config = dict(
    arch='resnet_bottleneck',
    model='image classifier',
    dataset='made-up road signs on poles',
    train_examples=245000,
    image_size=48,
    crop_scale_min=0.8,
    horizontal_flip=False,
    translate=0.06,
    rotation_deg=5,
    color_jitter=0.2,
    targets=['outline'],
    num_classes=5,
    norm='groupnorm',
    activation='relu',
    weight_standardization=False,
    channel_attention='eca',
    depths=[2, 2, 5, 2],
    kernel_size=3,
    stem='single',
    avg_pool_shortcut=False,
    widths=[256, 448, 784, 1360],
    loss='cross_entropy',
    init='xavier_uniform',
    residual_init='zero_last',
    optimizer='adamw',
    lr=0.0021,
    beta1=0.9,
    beta2=0.95,
    eps=1e-10,
    grad_clip=1.0,
    ema_decay=0.99,
    steps=17600,
    batch_size=128,
    epochs=9.2,
    lr_schedule='cosine',
    final_lr_fraction=0.05,
    warmup_steps=880,
    weight_decay=0.0,
)
Rows from block 2 of a small image classifier, named by matrix and row number. Rows with one number belong to one channel. Each number is 500 + 50 x the weight over its row's rms, rounded and kept within 0 to 999. All counts start at 0. Numbers have three digits each.
After each channel's rows are labels from the 100 images, of 14976, where the channel reaches its highest value: "responds to" is what is common among them. Only what is clearly more common there than usual is listed. The data: made-up road signs on poles. In brackets: how many of the 100, against the usual share in percent.
# convs1: 3x3 conv, stride 2 (model.blocks.2.convs.1.weight, 112x112x3x3, each kernel summed), inputs 0-111
# convs2: expand pointwise conv (model.blocks.2.convs.2.weight, 448x112x1x1, transposed), outputs 0-89

convs1.72:522520518505563506583512597496444458505622482547490535488449604486543571507454504545494579442541508544497491537558422536528565444449572536578522545481542517601520525449474625435577588575532600495555444490521511472577414478478537516464448501527541411514552471578502542538561568502491453542439542576487579470517526538504532495519444550514
convs2.72:501457432510549462574518519520522481532488571469524483533505521543499561564429457542463526520506469471554519470507490493502501522462519510532546495488556470491585458527583462556502515500565613461540484506552557515538533492485481557564489537566454480510553562576481587490
responds to: hexagon sign (43 vs 19.5); green rim (39 vs 8.8)

convs1.99:573488510489439548596564507585570518545554593485511508521585431543419478555573533547572463490487468534530502532475582489518503490516455462518472502548608465461517491545519562550459431444482573521474528554550590521713601528514532532551520508540537558449507493488433494484556414479479571498560516496518531531477548435513492453451547467459
convs2.99:513497533484549535561608510507508470406579455457586553495488497493485493528651523510627506565587522540499517585533548452524562507632514502539554501535504494491503475512435533531551497525503477529485569574399521527521461470523510495516544574502514556508620535530425552460
responds to: blue rim (45 vs 8.2); teal rim (34 vs 8.2)

convs1.88:522578525519594546608504641647521531484659622429548465579544580473521605549567580507499502520445480460426552463477498497445504529468575519518523482530502507441502474509497607518449463511489536490478521514494587501561650558476521449476509522496497530509512493504483503493449456502451480488539478486522513507487496493476489402468522485480
convs2.88:596502403496520437584516486473478483558592465544488490517435487463469557441447440528507457450397526500462499447444435522459505464526480493411482470483481477541418518495505486553556527477460451446444539421433465502465545436452462481453418410507460455530445473530462482626
responds to: hexagon sign (45 vs 19.5); purple rim (33 vs 8.5)

convs1.39:466528420416424491565528500498460548456588417446517444507547439525440404501546524508493465551444487466512545470502497450494456523533564452433468498478530458543516466544439629560406419395449580408441567534456592478583532551420540493539543530436509489460473508442537438478529545501483510528594549448538530560431463514444459487474531451465
convs2.39:520409487465610511558438487523544433544419435510486519487472537458482534505563527424466491462446578531505512412527516533549659516450465554559552520486438572608493508492492534491480526582543560489468513542604565457506437553481448487513426510488457565575332529437492503629
responds to: black face (41 vs 8.7); grey rim (25 vs 8.3)

convs1.67:494534467488454466466546342503435551505457568461518520558504505481520509574508474444482427446409425464471485449444495446448440459458499455349458428496497456480468436485488383586470511535472433491466602540555513514410524571495550527550584558483525540519476485485412442420449445479482498575496478434480502483466486486479571563433528457453
convs2.67:634546549572524559515527560479548512495538552580516570557548579553536550532577558502589561467420514564546560481542530509472553530526539522418562561512556624485510516541523532554557539424531490542522509516505534532566391476549545532542483523534464590565449556515486508579
responds to: grey rim (29 vs 8.3)

convs1.29:469510384403436471504467545551436496461594507430496432490543425477417436539543498524521456550458427442462537459489550465502466493524537425500443472533532453550564456530408539533387429395467447413477529516479549481494558541394519470528513508446513518376467502457500450462480543473486521448553501453508545551426419483423498466456520426436
convs2.29:559532523525546520489544526393514516491464404558614516517506532477551488516490518485511394484452479448529566489490417495550524492487498448541509502506490546620486529546536549566500540471490514417508520507572502490491580532508498518535409516529536456533379537496468521529
responds to: grey rim (34 vs 8.3); grey face (32 vs 8.2); white face (27 vs 8.3)

convs1.33:520573478461493551537571523489419587443586420444532466581556466558471431509539556542474464523459481502568550501463488446504446491513557432500422473521536452499481450532464576605386457426449575461443615589464554473532537590449584552575583585477562492483465499439512461483521519463499541525580503463517513535432479485507523518464515455455
convs2.33:479494501483461494487548457539493584548507523539504594483553517510529422534592571476564633499411556454482516465499487470521480475555427556582498528485510504474479494481516507446497512506491546590517564461475497504499529605491538533517504512499524602504420524571619365595
responds to: black face (45 vs 8.7); white rim (26 vs 8.2)

convs1.15:512528508500527512580503570478568465544586531622518527490520629495520524541497533547446576477551542427485401511562372573509583460457490529558552482422490558510462482488526606466597575566573564528581446493540514496554468452506492506468474487598523497534567474526458570565504479525485375494457499552502486490567501525485490485545466556555
convs2.15:473486445528598551497470502491575473641496527485496484545499561511507531503358515563451574558531473524549503555526522524511464510442443587534624552475422499499506540561468523575573545485542569420519404528512529589480542478444495459499516562499511420557544573525493445491
responds to: green rim (39 vs 8.8)

convs1.19:512567541551570514551523559511559490523445545555532564517434684523599588514435551584501460464520515502480474529470430465508459511484450502463479460438428474495532498473542442493627634646549552541546476492583435523461495494527497541484495492500543526623472465461457504522481398494516450532408501511497540492520534518529529490478486495496
convs2.19:474543535499483476556452545499547430585490531398384402470435524552550562502506458544470564534578439558514515578467514516598531505482523578547551519567484489460490517577534548441369538590552611544482345461563563447463538503466516542555532497555576527356615488504461489498
responds to: blue rim (60 vs 8.2); triangle sign (42 vs 20.1); orange face (26 vs 8.3)

convs1.16:547576534529587492563547507494588503588443498598546518525459566550497629507454532540434447472508506502507447501472388511472456517562471491458487474360428510396471469517526481533572590620547534517548521540504421549423500500540518563534534534526558511543468540531526522523407452547440421580443452492560496475540516478492503563539528524519
convs2.16:472511468513527599548594539498449453535485633512590565482534546518502587522441469564507640551455507528520469645462523475516529552542489560473527539581523449483540533526550504512483541513517547569517434469554492431525509490528534513563598575505505499420577531493580608480
responds to: square sign (87 vs 20.4)

convs1.48:465589410512571498500517452496470479458628463550554478448505421559446428485486556410465477558505533498455615527487459428534474509488409494561435510418565515530540532569428424474481524465484526441485501454471544447421480447446490493457479505400469460389468479487500436510545522455411412492602520473571510543409554513443461486490515463478
convs2.48:475514486484525497524470499442500484500521461571453488509441466468455503465397498518418471431417553522488466397462404378576497471456461539535530486546507491552492493463485500543559536450494551528475537562489504436478553474512473490493455483502527445471425513503443418608
responds to: hexagon sign (43 vs 19.5); blue face (37 vs 8.4)

convs1.13:526624548549575519599517614613509463571645587542523587509471671517569564474465500535438507490506523534535520528487444476555495483486608520523486524482504512562522531471525593480588546550537606498501469524488559452584495516539559504479433481524484442571506455528506512524497505506470484488493543517508513460527535576560438481508479519525
convs2.13:478525497547483517531458541430551464492467517523482435536485536494538476517397505488469435419417463518496524485477465426521533498417499524513495517547504473547463467494555510541525497452490558510510483457558506482499556569515512510524459474554450407471448538480434495607
responds to: orange rim (41 vs 7.8); red rim (39 vs 8.4); teal face (34 vs 8.2)

convs1.108:529606511495531524615505510610482520578687600510511554506542621445519546562537528529510523526456513500468469495491469480510507470440505495561479502487472524469541537536481544495526520554534660443571450498461606535504514514435533445461488493524496498558501473565433484491476526524547481401548426488534431534482504519488413382520488493484
convs2.108:526495477533481447534473466419504496565472477474476447529496510520465538466418474495475445481438524487480474497515437485563518495436461572534525485502479457484492521542478485550504528476455584478469490513548479444502542466504454458502499455549478402485477470480475473554
responds to: blue rim (44 vs 8.2)

convs1.2:524566524543549517590552518497589492577433612575595519523449661510506592513449547524501476422512521514476494507500495515469474505484498526458495508458492503403542497484532392477620558632553482541563485485610393524425494488536471565484476490534545524571485496523472502516446416512455497576430507496477469485536540460496550577513494517514
convs2.2:487532515625536606598520610505536372477448511440566553517469528471496588509475512624480582554511451578549533547474418535604476615519581472461573551613548408451539531569444507504517630538539535544560400517494539451524532546530545588548484568549555501418466560482474558582
responds to: square sign (63 vs 20.4); blue face (25 vs 8.4)

convs1.17:519509570588577494549519534545473471476604586487495558521481663482593610495466466391452516482499525517501557489509466487540500492464552549480532541535515521569567528496548562482537632550487528591478477494474584508589441512578490541467451481520437475595500454545498525488537448502479497457474478524489592508552493607535419415521486525539
convs2.17:486496474498556499535451529483539491514461552539473451512496498519494527516365539506444458393349480505458534450478468485529520493412501535497529512563490483568474457517477524522474507462480503504494446436579528480507535563492500498533471476516502417489472502451435501634
responds to: hexagon sign (49 vs 19.5)

convs1.94:517514531527506545647559538576539492525531534519523537472594450564451476485578501543627478562512461612505512512494561512561522517560523485517528511539560477464514525571523619524456449493500520536490525569572621531671562496504533492545511485505526562445516546476446527472567377510532554535561534500541504489482579474555496507478560474464
convs2.94:534482533491559509519555514509505436445546466474614595475513504480516541546600506493608491497567467497511468525472538487526535557576480446511562474501562530551476527480435486476486510569518520547490503572424503503500424444500493490517521528505476575524612496471474618445
responds to: blue rim (36 vs 8.2); teal rim (30 vs 8.2)

convs1.83:523532533531543536521529542514467520436460489458526540532395552524535509436399547540457409473446458501515476514406411381502404439471483493438422442427494382451424473453524533514495548549459538515484520531516470446491448530520517529531520523395519401549408418431456441477470473418485442537455495455412489516432517498522521539413445462455
convs2.83:539485487476459466544514498510482476539458592449423463423448476483494511456487518542493648486474465520384444544480498427569532521507466587528504461543494393360448515497549464433391493508464508608467451426538470431467520517479444464445616437469531468469583457417580512496
responds to: blue rim (63 vs 8.2); triangle sign (59 vs 20.1); teal rim (27 vs 8.2)

convs1.41:529578541494525521472532490468441595457453462461502480591550548539524535527559538478434427459441477457485501478497387477463436487494468461417464438428520463438398415535520489604483527513486485505456629584408513491485518598483533525553609568490505524524474491403439456485441470500409387562543472459548538461483489456464506514449513471459
convs2.41:486509510511442552470588500469508586506508566514488580547468509480510439479624559465600629514494582534527570534510505485584592492591540526518468548549567532402476515465526526441564502513463582521515599519478524522530440408504503523511549480519538629469490490493602395550
responds to: blue rim (36 vs 8.2)

convs1.22:549540539546562534523545561527492526498475495476552545537416622534533575476449576530452389472452435491508553513388443387513387499513480470421422444439469412505488470482532501530511574599504546522488534538549430496471466538532532542542528523437539473555399461423455432478484485435503481541456540455490516497437526514520536554397490450426
convs2.22:463481476488468500501548488543479462563423522444426463438428424533493469506484447544534603475443586466477433565493542468512489444603442555591507477537487390410462523477488479406433436525501533624445474456476438405466508526471425458461592440472524543411562410492581511505
responds to: blue rim (63 vs 8.2); triangle sign (57 vs 20.1)

convs1.25:473535456457526484589514600540564460551587512619516482478504557509489515557492542569464576534557531465473421483564384586521597510512483509559554488435468565451457503521452642443582503535565584472572422477513543522580477465441507527438443472582556558508563546525516572520507515545477408503487509546537491511549495496465503518555524548530
convs2.25:410539529521605539521484473524513531575526603466503533485517519511520537509369509545520430560571560514490505496486495579574585568523482480585561502539520407600518570504556475572510501591514498456550407532550524572532607587503505494496607515540548372493500499492547508483
responds to: green rim (36 vs 8.8)

convs1.45:520542463473497499535565532491495524482537427461528474541518487545492451481523557526419445568450446494505585474460370441473460552574491401436426405413513442513427408575470584533419473459428581471429539546476518514531535553467544540530533525471529494498447554410505430454457495496464423564552500418573527519416463478479524529475555421449
convs2.45:543447450518504496524654487565487523569443578418440519498477483488529452519607467447555593462476550473533504516474512540489536513560526570566478439480483460452486521516506500436496485555509530572467534425500496416512527514509523480477554554503443529491442532555659418579
responds to: grey rim (36 vs 8.3); black face (34 vs 8.7)

convs1.38:509552486483507512415505466398474550433406491460511464549568448520466484524578472432508419461431496508483524484450506464477411462452484456406426484519515489505448480500514390634459459522471426503437630571518529500460551613489539509572628553466503543478400481432468478466468474446507538519570440450503504450515458443434492494493502454477
convs2.38:615529508491532495511493518509504521537531631571559545534544518514513507487585540514596609520436491532516488535533475562475416473593475518403508524502507607467522484488553483577540510439488473520494507531426522528507388473511495503513542527498510604552452525505584512533
responds to: square sign (41 vs 20.4)

convs1.111:483581506538569518587508631576479527511639514539532517572519617504515552598526594538456458511519443480483547499457474478517480477468546481535464482493568480533552473477486665486518520562498565469540499513445657519644585544504522473444461495483495523510489458470472518504523524494462543422511575501481510480494543534517411456484506511514
convs2.111:528474450492524487533512482475449471504484517570490458495469441476533502437411434528453437449418509503472477439497444444524508490453495492487457504546471500576475521478507462557548507452442464481511534438545496486484557557459493473494453451547456455524405497517399523621
responds to: orange rim (31 vs 7.8); teal face (30 vs 8.2); blue face (28 vs 8.4)

convs1.51:479514430423436521514505492508426523449580426406527442521539362542425421478544529496557461539456452523532540481503555450520466508533569433484447500553593455544549465554443561547358467409448562442448555537477521486512533538418555483538544543447529489448458494461525469470546587482522556536575512468533565570437479479425516525472514456447
convs2.51:451525528558442560441523554505527511499424497602501524528542550496523464589532556485511468425502503548550584432559553554453527547512538509538502557517552534594517611566476571509571495432581534471548577596519558556561545553571542580568459553555540493547455571496548377587
responds to: black face (47 vs 8.7); grey rim (36 vs 8.3)

convs1.31:488548488483431516468477408555439579483518485444478452557557398520469436534537504510563436391458441559476521433465568463453436392410599475447432430507499473508485463471483480598452463430468489454423607568449544486500533590441546456567578544491475495397475442481464471491544520490520545472527502473460541583483484457457472523461461469462
convs2.31:583451487478387460449605485476526548552582433499493549540512494512499443553627500387594539397460522465449521446518469459542408399681471546468425497425475542491580450402538487550577471412529552484446648518425440470448413438493490441445502480503422685485482452557506501618
responds to: grey rim (28 vs 8.3); grey face (27 vs 8.2)